A small contrastive audio-text model, trained from scratch: encoder arch convnext, trained on single English command words and digits, spoken by a formant synthesiser in many voices.
Rows from block 5 of the text encoder of a small contrastive audio-text model, named by matrix and row number. Rows with one number belong to one neuron. Each number is 500 + 50 x the weight over its row's rms, rounded and kept within 0 to 999. All counts start at 0. Numbers have three digits each. After the name is the row's rms in percent of the matrix's.
After each neuron's rows are labels from the 100 texts, of 14848, where the neuron reaches its largest size: "fires on" is the input token at the peak. Only what is clearly more common there than usual is listed. The data: single English command words and digits, spoken by a formant synthesiser in many voices.
# gate: MLP gate (text_encoder.blocks.5.mlp.gate.weight, 672x256), inputs 208-255
# fc1: MLP up (text_encoder.blocks.5.mlp.fc1.weight, 672x256), inputs 208-255
# fc2: MLP down (text_encoder.blocks.5.mlp.fc2.weight, 256x672, transposed), outputs 208-255

gate.151 084:557470458498475468501483448532484534503503535523429498459536508535549510533602452555546468546524617459505471502417608538478546532397492521499517
fc1.151 091:525438494582479432453527538422465541520552486518520557534468535511525519471477512454526481489405435423512488470481525484387521534482569444482518
fc2.151 093:479460512580493498502425429456491570508452420590588544517587573503531546435541507558380567432556517508569454480460508492463501536451572532528546
fires on: "go"

gate.114 091:538497444477453443469502491508518460481573549489563438497571444584570497504537510583512539459532493496458518477402497615534517525448436478581647
fc1.114 084:387556550517456524489516529418431471487537533516379557481462530527446446492504444578549533530418368493483539492542425533429563508459430501565488
fc2.114 095:600518524516527522555518567490506491453485507492411470464527524565563464616457488459393508607532361425554443485500519487521431524481493428499511
fires on: "right"

gate.432 082:608458429543557476509521368479471514468487557506499431548512500575539496451519528551399461546509553431497483393505382496477525539479595472468523
fc1.432 099:545490547576519491553489471473493455532535561538542454546652466436540489555496560503505483600498589500432492497452413550502507514476517522549545
fc2.432 100:427446499498534490411513498475455551497493500459594493571518545453543517569427599528548420465449602442390516502435548571432560438439549442513494
fires on: "open"

gate.141 089:537429483417492507487415538528450426440503499591466569468513490577491532609511594383431519570560550532516486444435441439478491491507568521533443
fc1.141 091:564489419469517467567498543426524620409494534568499535540403506451498513626433570550393586554496570602535497381460487445551492495494467495527496
fc2.141 100:408542505476509407509650537472522529511519453523564529473525443463416516517459559505461473551469558585489495447444488509520475441398494515566461
fires on: "two"

gate.499 087:524568569435431451564551484614523579578507531510603431545444528484503457502512453441461515490515533439493490483559497513554450506446569500559509
fc1.499 095:375504507552396550489528511517458569483550455586522554456438454451561527570525589498401569479493515529484503492550411495498497447452422509499480
fc2.499 104:298445457569429445491620463521495595452557484500488530412561553419418464546400516463477500473509600502472568557528487574481443479455523433473481
fires on: "two"

gate.55 086:382559537519523502516524536521436511426505457568483535517450434535514518534509477449497531404548459508535603444455506511564529377522469555490537
fc1.55 086:495598482573581524441548485570513499512458543597500455586486503487416421449517507426571495532482461504555490510459576491476505463533515553462418
fc2.55 097:452457477508574534533499531530511571449465487530576430558519517511432452506526472474468517567448455479542581539459516564529527438525537515462472
fires on: "alarm"

gate.131 097:495519493526396515551480511521528525448535560540469501446488490403450542466541565444540479392614602469565620405489525526488559540477422497470531
fc1.131 102:547476493590452544453545474503533378458517526526513573482534511557497451440427425533455517536469407553589490420461474380560548505499537567490439
fc2.131 103:527578585551497436429523454485487435473477536449504527503618499602436507488517475566462560550493588512552442396486446510560545456596573450481470
fires on: "change"

gate.313 095:488465508507472547449440399434445534570529559503526538440443472483426558491528563508571479493569587534563509499495522466495525508469484543489432
fc1.313 096:530533496521487514615498558528476488404511549513433540562596539481514463509470438553457555526511473452460436493547389537436486507484479605514488
fc2.313 105:495484476541491486589487545496509440468498565505431635540521522614492532594471482486444482563454487459513485549476408513471450554508405556471502
fires on: "three"

gate.307 091:380520484488518478491584459484467492416487451480628584418419437516443452491449515559505503590443516479472511438509536450510530438597536504445538
fc1.307 093:581607473504450504514473461515445478520602476571558415417563602527426412495528517504435418551472524478553499523520504465536486582522492545480565
fc2.307 107:538444456485462473531508502488562466442539472547520441459456575495483449556439482493489482580451506527561490513462521556469437489554491515454455
fires on: "hello"

gate.223 096:517445563568388478482511467557587454507583441529488463502546469485560521392556465531619546557525554459502514547557559488592428534477528451489524
fc1.223 105:476501462442379476529435519523581512500630455556426487501511408503471586462553497544469436526520561484487518498429560557424460514485523519593493
fc2.223 109:462507437484445474580582579455543502484553490543463447550477448461439527429581471474431377443542559516516552495424497512388526498446488475547421
fires on: "pause"

gate.580 086:476452480542505438640469476511411521478381459528437522464368485495483476468469599554449434437509528467453389489563524522531462434452560445472472
fc1.580 094:440459461519487494439504599531524533616427590481548534345439527475485545539521551434357528569482536522518460605515530420616550533513551487530528
fc2.580 099:500402532557468505448494585534444470508519657514624476494492585564487536460483473441428541517488456459489496529494527509556465434457533493553478
fires on: "go"

gate.431 098:489491452505444559432426540513521477492544458495567499382483473527544485496510532543462485513482540513422442538454497504557442560506465508454485
fc1.431 099:482497530506557523448525509462473552413445491460488487512437510488579530551488508464584445482517571473519568430510572480464531514508496537475525
fc2.431 107:531495509433577431355489513505529509433408442481524436536414544461501489557549596505606481463481558545452483504488522478484557496483447571553520
fires on: "right"

gate.375 093:488523466505558432369568442526541418411388491474499542501421477528473459522519528533398555497407499513514439462425510428414528529482474554551539
fc1.375 092:473531480529427400536577521422510510471558539581584550488525443493466473458488537458512523425483543546563459472384550502534553452479529545523471
fc2.375 102:484551506488616474366507505487558487444532493414441429513540451439587505534574496537492392579517597484435581492421509510466515491522508584551526
fires on: "search"

gate.453 097:444481593519464536447476516564551555479503514482349552513432418578484480541530491547475557474521489542571496492444436569494525507518444553561557
fc1.453 095:499489459443481465476525502561538484505493487493564591545484535501396526536432494560496586601493477395481583537472612460492520467505548551497540
fc2.453 100:507463477451533435544551496482454523468554527479529565594429499609471445502450519554390455546493440518473518464414522549521451457409483467533575
fires on: "light"

gate.638 096:543544485540529514548493497464474492430552431480468546500473473506449478499479501470585525561604448516529476418469496578450559480511496553524448
fc1.638 099:481559444494522475519543416464460440507491542494488510581432518502488495511530552497426444459555551567574486401474502523406615473368450495524440
fc2.638 101:474568522500525518519411434524510463438515576602490515533494493521493489429500518498569540492492496522524449444557433493455476529531488488469460
fires on: "three"

gate.271 093:472461483428550415407582611518428561518553492485511532495474428459498460591500496525542497549504536497585528447420493580604468469446537441496436
fc1.271 101:494585463398620527462524426478451524427481489508494481387603456440357474532509500458587538553526553527410415503491527457503429567572497475557516
fc2.271 106:473458535413586432404493468509462505443438450519463496481519470446528477543519561417515460606463530540478430475474533473497468547533494511538451
fires on: "<end>"

gate.515 094:549545446574469540493533507454482582557464548462481411479513517536467490467494513509524537585556433498465439581450551502573510552480595444456478
fc1.515 087:539498556562464447580533443537499486494567522461451530487442432528467499451543470503588538531506445467495423522584469545577489422491505471579528
fc2.515 091:490507448537398466400501529495430589518499520420593427594553435451406512487450585533536521446493600502499545444577578482500467415447424525487449
fires on: "repeat"

gate.600 094:514547534450518555507472485554551538502535589491631523405489522488508474432488542535541518478456439583518531433435511503500479467509466558531516
fc1.600 100:515447585513461455559495534485410443544553470460600428512491528496539505525416476531483486532459467439461387585546499437547524511496526528455507
fc2.600 103:433489547516410497543476543473453415474521548457591537611569477597540514482543433508377477467415523531467476488499461414587473452496517461466494
fires on: "off"

gate.585 159:488452444556550452493496512538555394538491489487390457442532442479430540572611472444510584503406537453447546500510358579426456570457481456468567
fc1.585 162:503589561389510508544460420454443632472569512554642617547469528502556423421427537527519406492610412575553493454502609467574506414551499500555478
fc2.585 103:455546546463504548476454536516478518478580441518607519416483558522530456457444512478452482478560474526498437535471605389546542458500490566540465
fires on: "<end>"

gate.504 098:556524492484545557558482629491512469537595453501457546416445486449415516417526521464495502448484425470569515420522523602521459513446530580532518
fc1.504 088:577441494504420507494469506447410553555581476547485498478533515495569474518485500468500503552560409560534507439497495558585498406358494475492434
fc2.504 104:593461421509413444519480514553537512479539492466450512574466500454483456487575571467530427564602490520439565543421562515513459510504393492505463
fires on: "three"

gate.179 088:500474532526433499622453589411575533379591496536462588541454496571454453571495421532492576610487521530477575509489521535505469515531487517507500
fc1.179 085:516495459537473427565502522499619399454518474461432591549466520521617579531388463426437505499473427505452545425459476468481486510516551519399423
fc2.179 096:482625474497455388552414496457493415454414547504378524507392498478522474522425438471488530499498454453484528426461420403469499511515523596517540
fires on: "zero"

gate.395 095:463564511394510510527552517453582499446537459515594467593411465565440403564481573459488468501366483492550593496441489525450550618448524440501518
fc1.395 089:525508525493569463481502497507407521453519528449448506420476507479536510502375625460523519494413462395503461524454487534474587537557498420463411
fc2.395 104:518456564493495446415388464431534523514533475525471422542543436448486594576511590500460400600577524587439483483503522600489494433560559497475541
fires on: "repeat"

gate.651 093:513439514523496533479463455514585463484620520505507508586560571528530523592512438509491484467533538500510427539460479577539574514453464542412415
fc1.651 082:472552487491539543473475548604470521602447451557494443610439470498507459526456516433466522441515566462413545507521555519541481434523515514561527
fc2.651 104:551522471506497428424370537510542453511500453537490461439598541451531481474483483510401492428502537522474498411475557456490521443521430568460518
fires on: "right"

gate.516 096:359477511524529527481478552469478498564576604554454531464591445433541536457466475482507555554512506520432509432429480499523553411493504457417463
fc1.516 092:460468451497500496456406505438617557444536547496561537481457458459516517444507496539503561415532495514444459550403667494433510475469405555444538
fc2.516 101:465523445435473494459428402480548543430489500532477654460575508496583525583532528513517566454567406602478552470509525460524561442513508531448542
fires on: "two"

gate.47 087:399484487426528460444520455458542537448553439520588458544564434514523327519519516497481499518497521513460505442456476511520504487464512511589515
fc1.47 081:454505440452488576486498430486466422550434501531517480461462481488524508460522490474478426515472444480443469426462443502464463404550413520542556
fc2.47 096:537594461484421595578522474494477513460434514398497554450523572517451526456479465501458549472493534569511500506497490440480500512571462430455577
fires on: "hello"

gate.456 095:535474505492439519578480544545453485537678501570529535458524453540515539534545547482483455415513464507525491412526506509534523502490489467514492
fc1.456 100:483460528501486500558567531584468518528552567559611537434437541602436495563492506455472553445512525454490579581358408428506486546418461513469468
fc2.456 097:535493533517478532441452483478513469486542595498549502524450487480551548540481454488588444487477483467412585588445467444447491493536520495474523
fires on: "go"

gate.50 089:545496461409501471417560527516494559438652537475522438567553495472528554523613528457477476535561578533436473489507447543523415515438579502474488
fc1.50 102:441592590548563462478556539532444529448490579580525535505526537549533536539480528472440533454544547557504476435505543515562422430530442486502628
fc2.50 104:408545491510630539386534461492424539511506550530444505501559542417462555443472557390465485472457572553498532490509497487454456520441485466521511
fires on: "search"

gate.365 086:516476489490434441491473517545487437405527386479428518477465502516427462528595506503512469469508552497509417524498473576522528479579556582506515
fc1.365 087:477556489514537515565493539536585507471478537498508512537511528520491452585484515494505425440458478524497514456547468604501609379517465510543474
fc2.365 100:427537504583489567598545378465585485574533502574512482492504483510467520489537592485544454504532540476477474595539449569506511578461512367512466
fires on: "yes"

gate.192 083:432440537518482529420547492503460577434527469523457393479539514607549567481487431566538561479445553456569616516459484548565605506397528535514500
fc1.192 084:534462497552548473428630466511493516524532494418432466505560490534493536562532497471380469485462547515517578501519450483479534531447572472508445
fc2.192 086:491482593419386495456413489430500562540644534411569454505541484503617527570568526562469486453462554458476576502492494458518395541536510450582509
fires on: "start"

gate.14 089:414501506445447499485483413505487543485402547504438546500510535495467501446522459534513537489563507566426448417498533424541530514570480602554499
fc1.14 087:525542479473569534543545455512524476537474423466487503501468497447535479560453511509470556556502429452458445458524530412471527550502429389466516
fc2.14 086:388456515545497432497501511471517568518520431450528443465436603418553516538491454512504498464515557410557468552423546406497494457404487428518527
fires on: "yes"

gate.301 091:564498444519460527486455507569465519493554566467500520601472461550576537649581442501488515460524409475520504418540468437463504467605531527457503
fc1.301 091:516474449549530520563528529541539586594454518426501527559501515433555558548524528413436573573437488362538545481511515410504567550488515497460504
fc2.301 106:418386391513527495538569421440435458433478529550547557521501491477451538475493519550423485513508522473505541424443504488518478452491499415479485
fires on: "off"

gate.647 101:510494445452432480619475465441492488486549382463505503389527473434496499500575507571504517487475424389501512488513524529489412502480502480499499
fc1.647 098:477542463403531578524554516515474536479435472548506441507495514494469516513422425568592571498616490585528489565567540554471581439524504557492480
fc2.647 100:566569532455528465493464499383510539452545483467464501524516488482549360510451515529546546529464517431527421506493446470524506455481477493560519
fires on: "alarm"

gate.426 101:431539490564504552498453544565540439450492544481409540527523468436497492486639461552522536501548406467498481468432545538481486420500465487502469
fc1.426 086:455489529476507551500550505442580637513430410468429562458449484499454502416465497497419552373467548562424466526553569575471523568451579522503464
fc2.426 097:405509476543566549537571463496553576508539537514498508455620480442479480423485591534535515477511535513469555540524546628514541552483573475453466
fires on: "three"

gate.338 088:481515519500520538559507523427484565481569364510513518467562516572507493631535597568458574496501442635528557482534514526521511590459541549520496
fc1.338 085:561473492445465562517487395513397558569439460421469518475463432431519523559460589409552583486493542546439598514547563550434534385536506539514560
fc2.338 105:493567508567544545492413576425535493467444593497412527499513437589499581520550499434462436492574529492518539528504511530402474471533485494579580
fires on: "zero"

gate.621 092:467487508462563596523494512457565500529479490461539464469425536480466511550480552522478485471446456574523482404434570455480546430511528443555513
fc1.621 088:553487465492524507517489524528469490490450502423490462561487389416519478524441472578569433458564419524554564503482452485485537520530434586540480
fc2.621 099:617455494511504419528404526555484474469446498517582490542442512512526437513415513532628453467504397530527421543486489543532502521535442560518524
fires on: "right"

gate.477 090:458548571359474546517494459493601571543479470525660452539516497473474547475545460525483452490577522535516436529563505468610434454463473497464410
fc1.477 087:514514492480501419521415541469637512481483465501515477450505470563572539503500532490399570454542453544459564538538626448443478515607535548609487
fc2.477 100:549475523501580499571535434459490447511441431531573535554508471544488556431558467494459588596580533491498471492500542490524494522501520517491458
fires on: "change"

gate.537 087:426485493485466475481457569520567419550500500537396508501490485421578515426524438547502392545540496451452548459495428504441555437562554476578478
fc1.537 093:573513488520522454555544526561464524577571483473588535419534562562518610512475498482486566458484532455500443585386437479536464478455572453457500
fc2.537 096:472491554582492483547485508552454467604569537528546536559528507472509507453624446577578390534535479500495527475445492604480533445558580462439475
fires on: "change"

gate.356 081:417551473454473458492579410469402501449506529501465489528486474483573488436501492526430512458487461515448525479561458516548452495382515525596584
fc1.356 090:518483527524538467505593626516499448448558500636468556418569508458401401516501507548446528451464453479442399415485487429427479523432583468485531
fc2.356 102:523515535445480548498574470447472429563511505532576548467547527558378410507370566521525440420507491467467519534342454483536521517471564509408391
fires on: "pause"

gate.666 091:525581537468473503509514523478524474489392573420465422534444505528488548427452415488535501464552419561529465431549526510503487548473547519410480
fc1.666 089:456597552497500485565528535557401469471528497453538508512403490577425491530485422527464546522482491600474501565510491495514466497539540512492491
fc2.666 097:522424485489347426487549531510536497532463534366549497510555497546478508560523392484448462594404459554505560554565456577473493509560573477481549
fires on: "<end>"

gate.531 092:481573493421485539429511494474564506469580455496445412486545530440614476430499492526441533519407555493552493448469431562547478487394504483523478
fc1.531 089:495563552514470454451474480625505495574546587522430481507560521548469455551494546474422558524422464389624526489517444593476516657490537552453463
fc2.531 108:523414444446535516521463520406513449489427517534566384466490557415528522518425566535521467512563478434559512513508443541458420355457552476577416
fires on: "right"

gate.443 085:557515531428525458495476599532457440540597461526496454554553435442576573567571478538501449512483505515414467570392531507451463455446502521542496
fc1.443 083:478443464513417536552545572484502524484470461568468519578554498512513473597388521485451549488457564504429498515416413674408420569547511572579404
fc2.443 096:549453484418481569424559489505534483409556491419497500532503468474478472637570556436591509568474613516495476482498425499530482529523481481518463
fires on: "no"

gate.54 088:402430460486557510434452493473429520495559574553507539568474499512437507558552502524413561543576549499529504449521445428535470478475524504505436
fc1.54 094:468479515521469422537488556476436469492502423559464461538511466505450503479473569560538492394591538497505557570436403419484479494438463456614493
fc2.54 105:563545457509456520571523566439606443415469524502484527496448488463568398508501571548477529455559364441555524496446541547483510485472534469539564
fires on: "change"

gate.117 081:576549527559396501505452599549547532542556523565491443542522452528478461439553422505459420460507551531534547532461475531479500570615441545471563
fc1.117 095:579434467502503450540483438441492474455485543484539531461427485504490610633528583432483570366535490544494449511618508450484517492503503502485510
fc2.117 107:581592533408438488473451569531500481542550590555507423548485462488475484454521418376553505506463513497469534458533432462577534515455552465533517
fires on: "two"

gate.376 087:448455491458630436407371506512502520521476457493478407465563475504557574504549518569447433574561571437501521529554502462504408455524478473450479
fc1.376 091:432522536493590595549464365514463537497437541517485456465566487444567403495518500512510493450537441520497451554551508535528500501460452535426404
fc2.376 091:532595465538537553567502531478434461460431518372505502486531544482486470463550400478484549522537467509499439517488475457463523497449557462544410
fires on: "open"

gate.42 089:433471527525535510488488475493466475452527505487456617501406479498539462539601436557461425514554419577397513427333401512546580426518518445524484
fc1.42 096:494500526487550462584477539474422480540555621481550506482547534490477531563492526444496558531432423484506358490476586512487521550406412506423475
fc2.42 097:423457545553556533577462395577502462610548532482484502473529515596421543478532471485543486581417501442484480486504446516538544536378484459374456
fires on: "no"

gate.462 101:613436508446469514552523555499518547521461432430503510565490510603541537520556432505408522500463410502536476493541447558561516436486486618547453
fc1.462 118:528484439540513470437502577519458489371473509559368469494493545510539470563416503479507470551461493486481459373451536403524496490483500577535543
fc2.462 108:495552400653514497500486508542410558495575580553425406519509478512498434470438478478460502494574433502498481500525440475459500563475526528503595
fires on: "two"

gate.312 085:560456497497463480582497518464439502423594523515446610420506494513624569525567541577439458488510533468490489483387526489430534520401475396496431
fc1.312 097:568512506499543533483550549591518430598482531531529445548450469473496492512518491513445510413513460427617505511518536524574496485514531379547435
fc2.312 101:498482526520559504392595469417533440541456506505543529557497499564418473465493479565542561451490479519556470500505522469500458501488523457531486
fires on: "go"

gate.553 079:521474486551517497572522527478499475481549499524500434487520523508433542568548465477429511493492551384458446615544499515463568530386542522485439
fc1.553 085:475516543466512508501515513429466574468471506489417409572569529434472514577552421512452466518475581387529530610539542462548427554511508500479521
fc2.553 095:467456481402511494494536490475461619488517449535447389476477439456508463469564568415449590578383599423526489531477592541527514562385491382518524
fires on: "no"

gate.507 093:447509504476465520637496544466492520499509548486457456488437546506516509520442437566573524462450481613538527502448611489545582519564437531441505
fc1.507 098:481439549477487526438483465497464465501487384550488504541546540595505502555419605566424501379561532548516411608473539460459540653485549583453530
fc2.507 096:547432535478485500422460535603376468548471489484479511507523520609469541493402452499443622427443420480543463520570577507413538639481463464470473
fires on: "three"

gate.119 086:418480434455479509487522545506546486466517497587461455547519468550447532537484465531495473471550549525481567471558568456439417421570551517505510
fc1.119 083:544484488466538520583489459573527563579458502554495511498563428469449581553535516446460368513418511524493501571490535531499387463482529447538486
fc2.119 096:497472488471456530532541484526538529537495400444497402411526409428498455562539508497445387534467514538473574606560599586508506491516446490492505
fires on: "go"

gate.35 088:588448516384519498469542395475601427542495496460566478397568497557550499552467550454473555513519558451445501658474422412432471438505441452484551
fc1.35 079:510458470555508545539590569470552514482535622520516583513394473472418434494481454485520430508452486562444568479518504565508500543466496528577540
fc2.35 093:501541471444608564528550478506542515446561474441516487545469490494499411510452528604453513352487479467619451462478436410530539523538460431426474
fires on: "three"

gate.130 085:536436512513402533506573533408483607464522535453497448550506526448420498544434482515495450456490556569475576564500574486480500486467530577603512
fc1.130 079:510522568436505575428497480497552483445543516403416484464468470536537541498494568460382451583538519477497484468436467561400480447530531543405428
fc2.130 099:532540464470467554554425452554616454451601528377415438482422472494519577468500450523501395556598406512509400482459522465490568446540500525561540
fires on: "change"

gate.623 083:583480548452433432454515592516510524530509519560498441554451509464642518658489485546523611505602535500516442503503451524514557584550499551596390
fc1.623 081:556502583555451489503589476588586503530414497504617481433464458415533566586514480557479451499582535487536444476366427500499546481551574512475548
fc2.623 086:480483438512525482569543532498600495507571527524467487435456510335503503462477409489507480527557471584547447541527446640440529459567479614542468
fires on: "three"

gate.389 082:504524533451579531416560444463444494421480514433529524514465426520454484462581499456429530522458472517509474500576490479472515617473590404541460
fc1.389 085:480433579487421419356562477608565506603512529485457475488538507522523528489561545546508506432425516507495481542494540485539471489552529565531500
fc2.389 095:467482514403449441464501457502619603566534546461440575485594492456515623547545528589403588481477450539415543518445577510497534464465511480528573
fires on: "start"

gate.170 092:561551597404577497493486519481561363475594438458522472491510444553511406599538523501455447498508475502480429504462522540529474516442576433520515
fc1.170 090:511531509479459594511588574518568525511414560509561469496498477489495394443449494538378464454475427523565447444494460394546521504470584470561527
fc2.170 099:451559548517448523471587611430529588519560574500510502519549491488481510550390550469477467399560388593480591515459514501523514449556588529510542
fires on: "alarm"

gate.144 083:512564524505446539510464502505556425472558483460469453648476521603459522525490451502499401508667550474431556566483425566568536512522428540516465
fc1.144 085:478542481554546424492503470482376434375491494514538469473485480477495548432481394510520578461566489512481510578549579545509517521401525522526567
fc2.144 098:513557455518593591618515437466478458495461546521501521528510425465417445559513515565547519498575630488438443555577499540580430535442396516530460
fires on: "change"

gate.366 094:468455539383526595505520564532480569471535507545542487531485459455434506528511471442531420474485411575521479399414601609562474540462529595527472
fc1.366 098:403442444453533412595496478400485536479570503556521583473470447454548414535486516541381543549466430520490480449459569426517466437506487438522434
fc2.366 090:554451439475570467511581534536485536574567404480466510479555400490419422498546540489440551624478496465485452500508538520508449424457428521421486
fires on: "repeat"

gate.447 083:515533574579452501471491479478459572477512495443509372449522492515493621533503589500558537514539504560535521429526485542611550556517585573462533
fc1.447 091:432478518497477452484526472457497519472475512529459516503403466491452488531428497535488511502484500558395565429530548471464531375429461409505413
fc2.447 089:535505492486520496457615571439442560527557540476468507491351508524520446506516509537589465463537448550458547513438518533542573464419469450464449
fires on: "pause"

gate.314 083:514497444500596481508503548563470593451533551565528528496562550532466488518456530542553488498562561499498624431550494457411499501495458516592514
fc1.314 090:446562566503539490456431505564551471436480425408510551535429561535455476496543648452466447466550541438510551506486495543444486437538572502540482
fc2.314 101:509535504465499460501526461502437555470489495443533504511482573506453494580461585573570407454492624522446573584477559574467610500522473568482493
fires on: "change"

gate.439 090:475511498455376479460458520466502530548554502473447504429562498488458470588602492532516394539446544549572566590431532517594537444442491397485486
fc1.439 096:437523459457357450489556534479490524495505526505421433505497469511469471562493586441514494507552473562508486475411551514544529547503436486576453
fc2.439 095:490488571499492576454518526515566484601431517469378555486553469537536502571484514544508509456582458639478465525490546464463539587480492551497485
fires on: "off"

gate.388 097:541468544552502506452502543466494448550479439522588473448457493504532565542457519478480490496498621486470499531582585511498523528476484465505531
fc1.388 088:548516507453506524444520446531424440467574413477597496450481476450520481550515510501524492545515568520540461473564443550527552500497519468506450
fc2.388 100:472512530402414490440490471501476500492424556511490554473431592465441522555477560494476514427647523492512521504500641455437424496454511500479430
fires on: "alarm"

gate.239 090:435456531473485620475487520520588502502552598514559544424408568526508471554530541500395604404498483494489441537491628475489497561444555575523550
fc1.239 090:499448518454505450485558464396425445553550466537537518410527483509575516543560511476506475517525560379586455539542536480506490567425532486455565
fc2.239 098:411556439411563520565561474514533567546487551454543541445519467433555576432447515576533494387548459457471455561445539522572457546372623465497531
fires on: "light"

gate.596 086:544493559451510543423562479459499504546470397494470443521605509549498524687522538556535500521461522422551421601448440555608521532518465463552499
fc1.596 086:437486576523477530500488504569519521573555500561415454572542517534473483555454531460550501399513519517512527559494537609427461507518494467499523
fc2.596 097:599550531410546539576509530625517509539481558545423596478528519492465492592438540464530491486485545592465468528539524598540537428503466594542524
fires on: "search"

gate.654 104:527531435478496390518497528573472440588436517472548494522484486516580539586507565506400424525408421472506464511456452434437555396452458477570509
fc1.654 088:531496519502552510469433518493490408532470442544484570452516508474569464545500521475507505538507486448461541458629545535472459614492481525500464
fc2.654 102:562560525504499500444394502579550503522611510461518543501503458498553482604404477480436589463544469442533421479459471539501601571517508522500467
fires on: "search"

gate.324 094:488403558428491517478578503454405538510477462508445523506548475475476557482551483481511489532539434543449467424570520528586434541535527504452472
fc1.324 100:544519535497536528544556544535485550534475492480499438575546455493502496588467535501590502536484443468492576539450335550607488578561486479490471
fc2.324 091:527390498546460548532502522496495438603373451563482384526498474547480494567576497557479449542506409554476464434531445512559534563452503462514462
fires on: "alarm"

gate.127 087:447432530520482550537462515491511415570507440472451567452516485453537500607551506523404433502491545487399476480507488533458529493504467431532477
fc1.127 095:578452465561480495528540537522436561485414441551394485485474532456545523538520533484475517473524532506418548489472522608484519451539514589505503
fc2.127 095:501582529607524452484559490528461537494529489496528616376577508494514508560511509498431507472501571481529470512463477574527545470554425575522545
fires on: "right"

gate.586 087:503554467397530542440433495505598531446495509455516457532498522479583466472456509483423422512369598473512568522556483548551525531517531577515537
fc1.586 092:526477432430510506552558557463476482428537595433523513485491525467424511411578459542534494536468591532577537564537356472537526529472604523517563
fc2.586 108:504501398616470529506633443562432531540551413473478573477502551583472486456512459604502541572547575501476498505513547508496511561496526530450508
fires on: "go"